From a checkpoint of a small contrastive audio-text model.
Model: 5.29M parameters, log mel input, encoder arch tdnn, encoder norm batchnorm, encoder activation prelu, encoder depths [18], encoder widths [192], text encoder width 192, text encoder layers 7, text encoder norm layernorm, text encoder activation gelu.
Training: muon at rate 0.0059, 11500 steps, batches of 256.
Rows from block 4 of the text encoder, named by matrix and row number. Rows with one number belong to one attention dimension. Each number is 200 + 20 x the weight over the matrix's rms, rounded and kept within 0 to 999. All counts start at 0.
# q: attention query (text_encoder.blocks.4.attn.q.weight, 192x192), inputs 96-191
# k: attention key (text_encoder.blocks.4.attn.k.weight, 192x192), inputs 96-191
q.0,185,170,225,194,150,220,198,173,210,185,173,199,179,235,171,196,191,214,198,208,208,210,237,191,191,194,207,188,203,229,183,216,159,185,221,214,217,171,215,207,190,207,209,214,206,235,157,212,185,212,216,205,204,200,157,214,180,198,224,206,225,181,216,200,211,218,189,200,231,204,190,195,211,206,199,176,211,168,208,159,194,204,214,187,160,206,180,206,163,179,194,189,202,197,203,196
k.0,214,189,208,172,173,216,181,172,203,176,198,194,190,225,164,190,218,201,190,208,201,182,224,194,198,201,196,208,204,232,182,226,202,222,198,200,212,185,206,203,167,205,212,208,218,191,168,209,176,214,242,203,195,219,178,222,176,214,225,200,227,193,209,175,190,213,209,196,240,211,193,196,195,194,210,192,203,156,201,180,201,198,247,176,190,212,153,209,154,152,182,205,211,199,216,186
q.1,180,248,215,200,226,202,191,243,175,207,174,190,227,185,234,190,228,198,221,194,201,205,170,171,217,219,198,165,226,195,186,192,221,189,228,190,185,218,192,195,213,183,193,181,178,177,195,235,205,237,212,225,230,191,233,205,201,213,195,212,177,186,218,207,202,217,190,221,165,183,200,198,223,200,211,203,153,235,226,237,183,228,197,177,223,183,230,165,213,199,191,182,203,185,178,205
k.1,204,222,215,224,175,239,209,250,191,224,205,204,212,210,224,200,214,208,228,171,217,191,176,198,192,209,165,205,211,169,187,165,179,197,199,207,186,215,206,211,179,162,174,179,224,193,240,219,224,179,223,174,214,209,216,185,178,202,200,193,212,200,217,191,198,234,202,187,195,181,203,215,221,203,187,191,193,198,184,220,205,232,123,202,198,197,243,193,219,209,198,179,194,213,190,205
q.2,211,198,189,155,199,189,200,176,199,217,224,199,193,216,211,218,189,171,217,215,186,193,204,209,208,179,197,207,204,178,210,217,209,215,166,158,218,218,181,205,209,187,200,215,189,174,218,186,213,188,160,181,174,188,188,192,213,192,198,200,202,218,214,197,253,167,201,180,183,189,192,205,182,193,237,195,205,203,199,207,212,192,211,206,247,186,159,195,231,197,181,203,224,213,200,181
k.2,204,184,196,202,194,203,225,172,204,210,214,180,191,191,209,208,182,186,222,179,202,208,191,185,196,192,206,191,204,212,234,196,192,195,208,170,213,193,193,194,226,205,204,219,182,207,209,183,162,197,189,192,165,207,191,177,211,209,194,242,191,228,202,208,202,199,170,177,186,207,198,191,191,194,208,188,223,180,213,180,214,193,186,224,213,178,183,181,226,212,210,200,181,205,192,222
q.3,195,197,200,193,221,215,220,160,219,168,219,236,196,265,197,233,211,192,204,213,212,199,183,205,189,211,239,216,180,220,224,222,203,237,192,211,232,203,190,174,153,191,193,239,154,206,198,173,177,182,184,190,209,209,185,190,209,228,231,175,188,201,223,252,205,233,183,193,225,245,194,177,168,160,193,154,193,154,180,181,158,148,202,203,202,211,186,198,163,206,208,215,196,237,190,205
k.3,192,167,214,189,203,206,254,162,204,205,190,210,192,257,198,201,200,201,221,220,192,193,185,230,163,207,223,219,188,219,170,248,170,203,198,212,215,205,213,213,212,247,186,197,163,190,163,203,172,185,176,190,189,225,189,208,190,212,230,253,225,198,168,209,183,192,220,186,192,194,221,207,217,193,204,190,198,167,184,195,195,174,244,208,208,227,194,186,188,203,205,202,191,206,207,191
q.4,184,236,203,188,227,152,205,238,237,212,190,236,184,167,242,198,173,242,191,197,209,197,146,199,204,191,197,173,215,205,147,196,207,190,190,171,190,215,179,187,193,197,189,211,215,191,190,239,164,194,242,208,197,201,200,195,184,186,159,217,188,212,210,255,182,185,199,199,184,195,221,173,177,225,218,221,169,201,246,196,228,212,231,182,202,218,243,175,230,219,154,196,206,225,150,218
k.4,223,209,210,233,200,155,182,237,234,198,151,202,181,200,203,210,197,196,191,233,183,210,207,201,169,213,194,206,193,201,181,182,152,188,185,222,219,205,164,176,198,213,217,190,244,184,253,203,225,155,196,204,204,187,179,221,206,157,202,195,206,181,197,205,182,193,211,216,226,190,146,153,219,190,202,236,185,240,204,222,214,235,199,176,162,243,223,231,233,185,206,197,211,180,182,200
q.5,198,229,185,196,201,188,167,193,212,206,220,196,203,210,201,204,218,204,202,188,199,220,175,233,209,206,182,189,184,213,175,222,189,218,190,194,183,205,190,193,178,202,175,218,189,193,191,211,180,201,187,196,187,186,211,198,196,185,201,208,203,200,203,197,200,195,221,215,209,187,231,208,201,218,211,190,188,196,178,211,221,192,205,208,205,200,201,190,216,220,188,204,195,193,185,206
k.5,199,229,215,204,199,177,195,196,203,204,198,203,196,198,184,205,189,192,203,192,216,225,195,201,170,205,209,198,192,225,210,194,207,183,188,199,189,205,197,198,217,179,169,210,193,208,201,191,211,203,193,211,196,194,202,194,222,160,217,191,199,185,189,224,200,214,205,216,232,201,207,200,219,178,221,201,197,227,199,215,195,222,184,181,216,216,204,220,199,199,194,211,192,182,202,193
q.6,222,198,239,237,205,180,195,186,213,218,183,214,204,192,230,168,184,206,226,219,190,185,186,187,196,200,200,204,216,178,225,193,191,178,216,204,184,180,196,202,220,211,205,188,206,200,238,220,198,190,247,178,213,175,217,207,187,231,200,210,190,181,195,230,172,198,210,215,183,212,174,179,212,187,200,215,184,208,230,226,198,183,196,194,198,228,252,185,192,196,227,215,189,209,224,211
k.6,204,215,207,208,205,189,183,215,208,183,198,177,204,176,230,195,182,196,198,228,198,182,183,218,210,160,189,206,200,168,207,166,157,188,198,223,194,197,193,195,245,196,200,166,219,183,242,228,203,177,184,196,201,158,191,214,203,209,177,215,190,185,222,254,181,213,202,209,172,195,180,188,205,228,222,219,160,212,191,210,211,183,203,215,210,226,217,181,215,215,208,217,192,247,213,230
q.7,198,219,177,161,192,213,181,213,199,203,214,201,198,227,198,208,205,194,197,182,212,212,179,197,221,222,188,175,216,202,180,211,212,245,192,175,196,225,195,206,206,195,187,204,191,167,190,216,189,191,181,210,177,202,197,183,200,185,175,185,196,194,205,199,225,192,213,173,206,203,221,200,183,225,214,197,196,204,170,210,205,185,198,192,218,186,182,191,213,216,182,205,212,205,185,220
k.7,223,197,205,190,198,212,216,189,203,232,191,206,198,196,188,209,217,189,200,180,206,220,208,187,169,213,217,191,215,212,214,190,178,214,193,204,198,209,224,184,190,188,198,207,203,211,196,178,187,180,189,190,175,195,217,183,222,189,204,202,201,202,170,180,177,196,224,198,222,196,217,185,217,203,195,196,197,187,183,196,184,211,195,201,192,182,186,209,216,218,189,203,201,175,178,196
q.8,163,214,203,193,199,174,216,216,223,194,190,214,190,185,217,194,178,208,199,183,191,201,211,179,213,186,196,186,194,198,182,190,187,187,198,188,197,185,186,202,219,200,209,193,209,177,186,223,161,208,230,207,235,202,195,248,207,177,175,206,175,187,229,223,192,189,180,215,202,199,222,209,197,223,223,213,189,219,235,175,226,213,206,163,216,213,219,203,224,201,157,178,203,193,208,193
k.8,213,205,208,221,177,192,177,220,203,190,183,189,196,187,221,212,179,200,209,195,191,194,236,181,173,214,178,226,178,212,189,173,192,176,219,203,205,180,159,149,173,206,237,198,223,187,257,208,225,184,235,192,178,201,208,196,187,199,211,198,189,175,230,187,198,199,222,196,224,207,175,174,192,209,209,248,195,201,210,202,197,221,217,179,175,203,200,225,205,179,216,214,205,159,182,192
q.9,177,210,178,189,189,195,193,222,173,166,209,194,216,203,204,244,234,211,175,212,216,208,219,190,215,208,213,191,201,197,194,212,179,224,190,219,201,187,196,195,175,221,191,190,210,229,194,204,243,229,180,234,203,209,175,187,200,218,190,186,201,190,194,181,185,179,217,204,228,211,203,215,224,201,203,192,208,175,182,178,200,182,194,218,163,191,153,217,169,191,219,229,215,184,183,215
k.9,214,216,206,169,174,194,221,218,210,218,183,207,197,199,205,174,216,214,157,199,206,208,206,187,208,230,209,208,208,217,179,222,190,206,190,211,208,177,208,216,182,245,215,200,208,219,170,193,232,220,208,245,194,207,191,186,182,205,206,205,209,182,175,168,171,167,217,211,211,167,176,204,218,187,181,195,211,219,219,183,200,215,187,193,163,194,165,221,153,216,227,218,209,154,183,207
q.10,206,129,237,218,193,217,200,212,193,214,170,228,191,199,178,169,195,194,246,197,177,213,198,196,154,193,220,207,198,226,213,187,161,199,246,208,199,187,242,214,177,185,203,259,189,247,220,178,187,173,195,146,205,206,256,244,149,229,251,195,183,203,213,220,194,210,129,168,172,216,194,186,210,173,155,185,231,193,211,203,190,183,202,203,198,230,228,208,217,198,239,211,151,196,219,247
k.10,198,201,148,181,240,200,181,190,181,185,206,202,199,226,180,210,201,145,225,227,163,178,161,231,204,209,193,167,173,198,185,226,202,198,203,181,250,205,210,263,205,171,196,164,175,187,198,212,185,240,157,231,205,194,172,232,188,169,223,174,198,231,232,195,239,199,177,176,189,205,214,219,186,202,205,188,170,194,170,208,198,164,227,204,202,207,194,176,230,170,192,205,175,249,223,228
q.11,193,220,197,161,219,177,209,205,195,228,195,213,212,190,247,191,198,217,200,223,192,173,214,202,203,196,212,190,218,191,183,186,212,202,200,137,194,217,177,181,195,192,193,173,193,154,231,229,197,213,178,205,189,208,202,162,229,187,173,186,169,202,224,193,228,197,196,197,152,150,204,221,149,218,228,210,164,191,221,224,213,186,231,173,242,174,202,151,235,211,162,210,208,228,175,186
k.11,201,183,200,207,230,205,232,209,167,219,186,218,206,184,210,218,190,210,255,214,205,183,250,182,170,211,203,190,217,203,223,182,199,207,223,188,181,193,191,155,183,173,184,184,249,211,260,206,208,185,199,168,189,211,207,144,238,185,185,218,151,200,203,161,212,221,201,183,188,214,225,215,182,197,230,207,207,175,217,238,209,187,181,222,197,188,220,181,226,213,192,164,189,200,191,203
q.12,190,209,196,197,190,218,181,217,206,183,221,198,213,220,171,190,203,195,156,186,220,227,171,204,196,237,204,187,225,222,179,228,228,224,186,188,204,194,222,195,181,230,195,203,170,196,167,209,202,203,210,206,203,227,215,213,206,208,176,189,185,211,204,216,189,212,198,234,246,187,192,208,221,222,208,207,173,199,184,204,191,212,238,188,213,214,216,206,212,222,193,227,220,160,163,196
k.12,211,212,220,216,206,219,172,223,208,210,207,216,199,228,164,203,210,170,198,179,228,246,207,203,209,249,154,197,178,197,192,209,200,207,183,208,199,201,206,198,196,178,181,192,199,201,176,221,211,209,199,226,168,200,219,214,196,183,173,203,194,193,201,190,169,197,213,218,233,198,208,173,206,217,181,195,213,181,166,218,197,211,197,218,169,212,204,231,205,204,227,204,214,190,179,200
q.13,216,195,173,213,181,202,194,192,205,204,236,207,222,214,178,239,191,186,207,211,199,210,245,214,231,237,173,241,170,193,237,206,196,239,155,214,203,217,167,176,228,160,240,194,176,175,232,216,197,187,170,214,227,207,167,229,235,208,206,186,202,199,185,172,211,201,262,187,240,244,213,202,198,183,212,192,196,206,172,214,189,192,230,227,250,187,161,212,161,187,209,203,208,150,197,169
k.13,185,209,228,198,165,167,221,165,177,224,214,220,236,193,236,188,168,192,179,185,219,220,235,242,220,188,206,200,188,208,239,178,214,209,176,193,171,181,239,222,240,187,183,208,163,214,197,197,170,181,185,193,198,204,204,228,227,180,182,208,196,212,193,213,210,210,200,212,202,224,233,219,210,187,202,194,229,187,227,186,192,205,199,217,233,209,204,200,185,227,145,221,191,171,181,178
q.14,202,195,154,189,192,180,190,210,168,182,213,195,207,181,189,206,218,189,214,193,201,190,153,202,228,233,226,191,222,205,214,177,206,213,196,221,194,242,207,175,206,184,219,224,173,234,180,219,190,199,158,196,208,188,190,238,208,218,212,177,230,209,160,193,251,200,185,206,200,194,211,183,191,198,173,183,176,199,174,214,172,190,184,199,230,209,206,184,219,212,196,182,200,222,196,222
k.14,199,190,177,192,201,215,202,232,184,222,198,225,209,177,196,216,212,190,192,181,190,177,163,222,196,231,207,202,199,213,204,170,196,203,203,203,190,246,237,209,205,154,189,201,166,224,181,218,197,186,193,212,199,181,198,201,201,204,209,223,231,219,161,176,247,197,199,182,194,185,241,191,207,200,184,179,194,176,190,226,177,212,160,193,218,211,186,194,214,250,201,186,205,214,202,188
q.15,199,215,164,177,223,201,170,178,192,205,210,186,195,213,225,208,213,196,198,188,199,201,217,202,195,199,227,165,226,192,203,207,216,229,190,192,184,208,185,194,216,221,195,215,198,189,203,183,207,204,193,210,205,203,214,195,202,203,213,170,203,207,191,217,198,206,180,194,219,197,216,205,194,195,208,186,196,240,169,185,212,186,228,200,238,172,212,186,201,184,157,200,207,227,204,170
k.15,190,202,222,237,219,172,221,177,184,221,197,180,206,185,192,175,209,177,218,173,213,210,203,175,189,185,195,201,201,208,202,179,229,196,208,184,197,209,196,200,205,178,181,198,196,200,210,169,177,207,219,164,185,202,217,176,197,201,198,248,181,219,209,196,207,208,217,185,189,200,202,196,185,185,196,223,217,167,215,204,195,204,215,190,216,190,196,207,192,197,221,183,185,187,205,205
q.16,222,193,203,199,195,216,210,165,202,225,202,205,175,197,183,179,175,181,220,186,201,199,168,205,158,191,224,197,171,214,207,179,194,188,189,196,192,216,201,215,209,207,234,224,192,201,191,177,187,162,194,190,206,197,191,217,213,187,209,211,237,205,186,194,223,232,207,155,179,216,183,176,192,205,180,177,190,211,190,185,210,209,204,195,219,217,204,204,198,178,207,187,189,211,216,190
k.16,196,186,214,210,239,194,218,192,208,205,205,188,176,200,188,196,211,207,214,200,177,193,167,204,192,186,218,191,214,192,195,200,192,206,201,187,196,220,207,230,197,169,198,224,177,198,164,188,169,190,197,187,217,191,195,221,201,228,213,195,217,220,208,215,210,203,215,178,203,216,212,171,182,181,192,162,196,193,179,179,209,191,198,204,216,188,223,176,194,196,201,181,184,217,220,184
q.17,195,207,198,204,214,207,195,197,223,187,198,184,191,204,196,195,194,204,172,195,212,205,186,168,184,213,220,200,211,188,211,238,207,213,210,193,181,214,176,198,212,223,182,190,228,203,175,203,209,212,228,226,214,192,227,201,182,195,192,191,192,201,182,224,169,193,220,174,221,189,169,200,221,217,213,223,209,230,194,169,189,194,214,218,186,226,208,201,185,175,209,196,232,199,204,223
k.17,200,189,219,246,198,206,204,229,224,198,192,155,204,205,188,177,192,203,183,187,206,220,201,184,200,182,173,184,180,189,203,191,167,183,207,230,177,204,187,196,192,231,201,190,234,216,192,188,210,205,201,208,163,164,209,198,222,187,180,191,215,184,211,210,175,197,197,205,196,179,158,189,228,210,172,232,189,238,210,183,220,200,194,208,151,224,223,229,207,203,258,213,210,158,210,242
q.18,199,147,226,202,171,220,229,175,223,224,178,193,205,192,186,175,174,217,234,229,193,186,226,222,191,200,171,210,184,194,233,173,165,174,202,198,198,182,238,206,191,199,196,213,186,213,211,176,197,185,198,196,178,233,211,203,194,208,215,211,197,208,200,181,195,208,169,206,167,214,189,237,204,176,171,217,234,161,245,205,216,198,196,164,220,219,203,219,190,189,223,208,175,167,238,196
k.18,201,208,174,180,235,198,163,192,217,172,196,208,188,210,198,219,178,194,219,234,185,175,232,187,202,202,191,203,201,176,205,206,211,206,186,176,204,212,193,187,176,223,230,161,202,172,192,216,218,211,169,203,238,206,186,207,219,227,207,184,191,211,229,210,247,217,177,196,205,192,215,211,163,183,208,204,175,178,186,204,199,177,222,199,218,188,170,170,194,168,180,219,192,219,206,225
q.19,198,173,210,217,177,213,209,205,228,220,211,215,202,205,194,187,188,206,215,203,189,213,202,200,189,191,149,226,162,200,216,191,181,191,220,226,187,201,191,204,188,175,194,191,211,202,242,204,177,192,214,193,212,212,226,211,211,178,178,196,194,200,199,210,165,213,189,193,189,213,205,218,215,193,152,235,254,216,236,205,205,227,165,196,197,238,225,225,194,201,204,185,188,162,203,203
k.19,184,215,174,209,215,184,172,200,203,171,196,188,203,202,227,240,170,184,194,236,185,185,200,225,206,205,192,204,196,197,188,199,201,192,191,191,195,189,166,204,203,193,206,186,198,172,233,214,224,214,194,202,231,197,206,232,227,177,193,163,189,172,224,227,201,219,194,213,210,194,210,211,211,214,209,252,214,251,201,222,183,185,207,183,207,201,201,202,200,170,178,196,214,181,194,216
q.20,223,171,219,199,176,166,186,168,205,224,203,203,181,201,187,188,195,207,217,214,183,183,192,221,194,199,230,212,197,190,193,200,180,187,188,217,190,209,192,196,204,219,195,197,202,200,209,219,215,207,207,190,207,189,181,220,213,177,206,190,222,207,164,188,235,208,211,195,175,161,191,225,205,195,199,200,193,198,195,213,188,191,187,168,196,221,219,202,215,210,212,200,198,198,208,201
k.20,201,191,221,189,204,215,191,193,203,190,197,215,186,191,203,209,193,219,220,207,206,174,167,209,210,202,203,204,197,208,199,179,197,200,195,201,182,207,213,189,203,190,182,208,204,215,207,217,181,199,212,214,211,189,181,206,183,218,208,202,222,204,183,223,182,213,214,188,175,196,201,192,202,178,197,189,205,176,204,200,198,165,169,209,227,234,188,179,190,200,203,192,188,220,199,224
q.21,214,197,211,225,205,226,217,216,213,232,187,229,196,214,221,182,185,206,204,187,232,214,199,184,191,207,190,191,161,201,230,195,189,213,224,230,177,158,205,214,203,175,225,211,228,220,238,187,166,160,183,202,193,190,218,193,202,212,205,197,212,167,199,220,162,200,176,171,201,232,219,200,204,168,179,217,203,220,216,217,209,191,194,221,178,222,201,200,179,190,210,196,192,209,215,203
k.21,219,208,213,187,220,179,228,174,173,184,201,175,193,198,213,212,193,179,186,215,194,180,201,206,208,199,205,228,169,208,201,213,176,200,202,214,218,191,187,221,217,214,208,171,194,170,196,187,209,200,175,169,204,176,208,212,240,201,216,182,224,185,212,225,217,186,197,209,239,204,218,207,191,211,229,210,164,220,207,195,193,208,218,185,204,201,240,195,220,213,177,210,211,204,209,200
q.22,195,214,199,203,228,196,190,196,207,201,172,199,194,199,214,177,195,200,220,204,188,186,147,190,197,194,212,184,220,185,202,202,209,190,219,181,184,216,185,209,211,213,179,211,221,207,199,220,189,208,223,178,221,187,219,214,176,204,207,198,175,202,188,212,187,185,187,194,183,193,203,194,199,212,190,223,200,223,208,216,194,193,211,180,226,206,244,188,217,190,198,195,200,223,214,212
k.22,213,213,205,224,239,207,196,224,239,204,204,151,191,193,198,206,207,167,206,187,176,196,184,175,188,189,184,183,190,179,201,188,198,190,196,204,181,225,207,198,172,207,207,195,233,193,245,208,193,188,207,181,197,168,213,182,204,213,201,217,185,200,215,220,184,213,189,207,185,180,162,181,209,218,187,228,165,215,194,209,200,199,163,171,164,198,227,199,220,214,209,207,196,219,196,235
q.23,220,203,197,185,182,204,218,235,189,212,194,200,200,185,215,208,184,167,188,173,162,228,220,190,204,211,179,222,206,212,209,192,199,163,212,210,223,190,204,198,197,171,242,186,205,206,221,191,219,201,181,168,159,181,223,200,187,187,202,194,178,188,243,201,218,158,177,184,194,226,182,195,192,195,195,201,209,221,240,214,174,214,162,201,195,186,182,235,227,211,202,200,212,162,181,195
k.23,192,219,139,197,184,222,194,220,165,192,224,173,206,189,221,217,199,175,206,189,186,215,179,231,258,217,168,209,213,218,185,224,194,194,209,179,245,185,186,233,215,178,220,185,191,191,192,217,182,220,178,235,175,229,203,200,189,176,176,196,204,210,235,183,197,176,181,188,181,219,196,221,186,206,214,193,207,230,208,204,206,228,204,195,194,155,190,213,227,186,158,182,204,206,217,186
q.24,202,161,248,198,217,179,209,209,206,196,192,190,227,200,209,191,214,226,195,188,172,185,199,206,201,186,199,190,222,214,169,172,203,176,192,219,195,187,217,193,192,214,165,198,195,232,219,217,194,205,229,213,199,211,212,225,186,239,212,200,180,200,193,227,168,205,169,234,185,186,206,208,223,174,190,213,225,194,223,200,192,199,194,177,168,220,233,197,201,206,214,201,186,187,208,196
k.24,199,233,171,176,215,183,166,219,216,187,201,211,215,218,174,205,211,215,214,236,211,163,198,224,210,206,209,195,196,195,171,189,200,208,188,191,204,209,213,191,178,180,183,179,194,203,218,217,216,191,209,211,222,224,183,228,178,221,209,169,196,185,181,225,197,232,207,207,165,201,192,205,206,196,216,220,190,213,196,225,186,207,213,179,207,234,170,206,159,173,217,213,206,229,203,222
q.25,202,210,172,163,230,232,198,204,223,206,205,207,175,213,203,203,179,217,171,215,210,176,197,188,224,219,203,188,205,199,221,198,210,241,206,196,214,228,208,225,170,176,177,225,204,224,194,185,173,210,145,204,159,206,153,167,179,233,229,167,211,212,220,202,212,210,167,154,204,225,208,207,125,180,202,143,221,125,153,182,197,169,188,258,164,192,125,178,159,195,202,194,172,275,212,219
k.25,220,130,220,129,195,193,242,126,212,211,197,213,163,206,167,179,211,220,157,219,183,184,208,205,165,205,255,207,203,240,234,247,186,222,218,214,231,211,221,224,200,220,200,233,178,229,164,139,154,181,154,189,193,223,186,186,221,195,250,188,220,216,130,183,217,179,161,207,217,201,211,243,198,196,198,177,208,185,221,189,164,207,239,167,213,230,176,186,187,223,172,217,202,169,231,185
q.26,194,159,196,201,188,184,217,182,209,205,203,218,194,213,185,212,199,191,210,206,186,201,199,204,183,236,213,204,205,209,205,223,179,183,188,207,176,187,184,160,188,223,227,220,217,215,206,196,197,204,182,188,236,202,201,234,200,215,191,148,226,204,190,194,220,194,186,187,227,175,171,211,200,183,219,213,210,229,206,180,178,195,212,157,208,231,200,233,187,188,201,185,221,155,206,193
k.26,189,209,170,219,211,206,217,225,201,212,197,182,182,198,204,202,189,175,234,219,197,174,221,224,266,196,184,195,193,215,176,179,209,202,204,204,190,186,172,178,198,194,194,201,213,213,190,217,190,207,205,220,166,187,176,233,226,214,194,221,201,165,223,215,169,210,194,198,212,205,221,187,202,166,200,235,224,189,196,214,206,169,194,196,196,241,181,192,184,178,251,195,193,181,200,194
q.27,216,188,198,208,199,183,204,192,178,204,200,207,211,198,203,204,193,189,219,215,201,187,210,199,199,216,212,200,218,189,209,176,204,190,187,196,195,206,200,188,212,186,203,169,168,196,214,202,209,200,209,215,213,179,207,197,221,207,209,202,195,191,218,211,203,220,203,217,209,217,190,178,193,189,193,184,190,198,186,211,183,188,193,191,202,206,211,189,166,192,209,206,178,195,214,184
k.27,195,186,207,209,168,196,212,196,190,234,207,212,228,187,225,178,217,213,216,221,217,198,204,233,207,191,210,194,215,187,195,196,181,211,179,198,182,189,213,194,212,190,190,196,168,188,203,221,199,188,206,188,226,207,201,204,176,220,196,213,204,192,215,180,192,208,225,189,186,201,217,221,202,204,209,181,202,192,203,195,201,182,218,209,219,194,208,183,188,195,204,208,193,211,210,188
q.28,213,172,193,197,179,168,185,206,190,183,207,204,203,187,200,204,208,218,206,207,200,188,210,186,210,212,222,203,191,178,187,194,195,217,217,209,166,208,172,192,208,213,200,185,187,214,184,221,211,219,220,200,231,206,198,238,202,191,213,194,196,203,167,189,196,190,210,204,216,190,213,207,214,193,173,207,229,220,200,187,209,192,192,188,214,214,211,217,201,187,204,170,202,199,220,186
k.28,194,203,180,213,209,188,182,227,193,192,194,199,210,181,188,200,224,198,196,203,196,181,205,194,207,210,215,188,196,203,148,175,215,195,201,211,173,211,203,166,167,201,212,190,188,216,228,204,228,212,224,205,223,210,200,218,201,203,185,205,181,198,191,188,202,194,210,203,199,203,191,217,228,193,183,246,215,205,244,212,202,173,181,189,185,214,194,210,151,196,216,211,208,181,192,220
q.29,176,234,186,180,185,214,188,184,201,195,244,194,179,197,200,203,205,190,216,224,196,186,179,180,204,171,187,178,214,191,193,143,202,215,212,188,199,253,195,225,214,160,191,189,195,183,197,206,188,205,203,203,219,217,160,200,197,220,210,191,192,203,223,186,204,257,203,194,167,186,198,204,174,202,211,180,208,206,183,195,206,193,187,209,238,177,191,158,165,190,175,163,171,239,204,215
k.29,185,153,211,187,188,190,223,186,189,238,174,230,198,205,190,191,240,225,220,198,190,182,192,193,160,190,220,159,221,150,211,201,190,183,215,199,195,216,209,225,190,166,186,249,197,196,205,164,208,214,219,174,228,217,208,178,206,231,228,200,186,230,201,142,209,198,219,212,181,200,201,215,211,183,183,197,218,183,224,196,176,208,198,178,219,177,203,179,201,206,186,199,160,177,202,203
q.30,228,208,184,201,196,198,190,217,175,199,203,196,228,173,213,216,233,188,234,223,185,183,188,175,203,208,201,207,205,174,209,179,194,196,208,224,181,209,178,174,209,183,222,177,201,181,246,195,236,216,225,221,237,203,178,202,215,207,197,184,203,172,195,212,208,217,222,231,177,195,162,204,221,188,214,198,178,272,215,221,169,197,181,188,216,185,222,163,200,213,205,188,203,197,191,199
k.30,182,202,203,190,202,211,201,200,185,206,195,223,215,154,258,215,199,207,213,207,214,157,190,205,213,194,193,190,207,177,177,172,208,183,222,210,191,196,221,218,229,155,191,165,218,182,226,224,228,214,227,188,197,181,199,172,166,210,179,232,192,194,195,195,177,226,238,196,147,177,212,207,217,207,189,219,193,196,205,206,217,203,180,228,222,218,223,201,194,195,189,165,200,207,212,173
q.31,219,189,192,185,218,202,215,199,218,202,215,201,185,237,189,198,213,202,184,207,201,204,167,170,186,207,202,204,187,192,221,264,184,218,204,184,196,166,192,216,186,223,188,216,232,202,166,201,205,221,198,213,197,202,193,220,184,187,196,199,197,193,185,226,182,167,200,159,230,186,152,200,214,188,220,221,195,214,213,199,205,183,258,222,202,246,181,204,231,172,211,200,241,203,179,202
k.31,209,214,212,213,224,226,181,236,233,178,199,160,174,224,174,204,194,185,195,179,208,195,191,164,210,193,167,204,155,218,195,205,193,193,205,225,186,181,188,220,195,240,228,188,239,198,187,216,190,213,183,179,167,184,206,197,207,222,193,240,222,181,177,196,155,189,186,179,226,196,183,180,223,213,165,215,201,224,206,179,220,201,187,217,139,239,200,218,208,224,242,207,208,201,188,231
q.32,189,237,201,192,230,160,207,237,199,190,206,198,221,177,236,209,175,187,197,190,197,186,171,191,226,206,197,200,205,194,200,175,219,194,171,188,207,205,190,206,200,202,177,189,174,193,219,237,225,220,193,228,209,176,193,170,220,208,182,196,178,205,227,235,223,177,190,227,210,188,207,186,184,214,215,211,172,225,215,222,183,230,166,199,169,206,202,196,204,220,211,198,217,189,174,184
k.32,226,227,203,199,165,193,211,240,210,242,203,192,201,199,205,194,215,196,191,209,199,199,170,173,202,232,226,221,222,177,199,190,167,199,185,219,193,181,194,167,215,210,193,205,180,199,218,232,219,171,183,209,220,216,221,186,198,206,193,185,206,185,191,229,175,186,189,205,191,192,180,213,228,202,191,207,200,220,216,197,193,208,175,187,175,201,219,213,199,216,231,215,220,198,195,186
q.33,199,243,139,175,198,237,174,204,177,179,229,183,216,215,196,197,233,190,226,187,236,197,193,180,216,188,203,232,148,174,177,207,196,235,190,199,217,207,169,212,196,159,219,212,189,163,178,197,196,202,172,211,211,206,195,208,205,201,204,205,192,208,210,179,221,195,218,193,201,228,215,185,200,236,219,172,183,207,170,172,202,169,185,251,215,150,165,199,224,186,195,202,197,252,203,214
k.33,203,185,229,198,197,195,239,178,184,189,238,211,208,211,204,206,210,215,177,162,206,228,207,180,159,204,231,214,203,218,195,217,206,196,235,209,193,200,221,215,244,177,203,195,178,217,183,166,188,214,209,170,178,181,220,193,201,179,196,228,174,205,190,182,223,196,200,187,218,228,234,205,194,235,214,245,182,205,213,180,206,196,195,199,179,174,228,212,217,242,162,208,211,207,195,185
q.34,182,209,200,181,208,196,182,234,183,170,197,196,193,182,185,214,194,231,169,203,204,207,196,181,213,225,232,183,233,206,201,221,177,215,216,203,190,176,210,195,175,222,205,231,206,241,161,194,217,222,218,224,209,196,187,211,163,229,215,179,199,200,192,228,177,188,175,188,225,196,191,180,209,214,189,168,210,185,169,171,196,188,240,226,169,213,196,206,191,181,222,231,213,213,225,221
k.34,212,195,225,214,191,201,200,246,201,222,187,200,191,193,170,172,209,178,163,168,201,212,196,190,206,207,186,207,190,222,210,227,182,178,199,215,225,202,206,210,217,226,191,186,205,215,194,211,222,208,188,224,178,180,203,208,179,190,204,215,198,185,201,184,222,182,201,195,236,164,173,196,205,195,170,222,186,196,196,185,190,224,188,194,146,222,197,254,199,219,251,233,230,171,204,210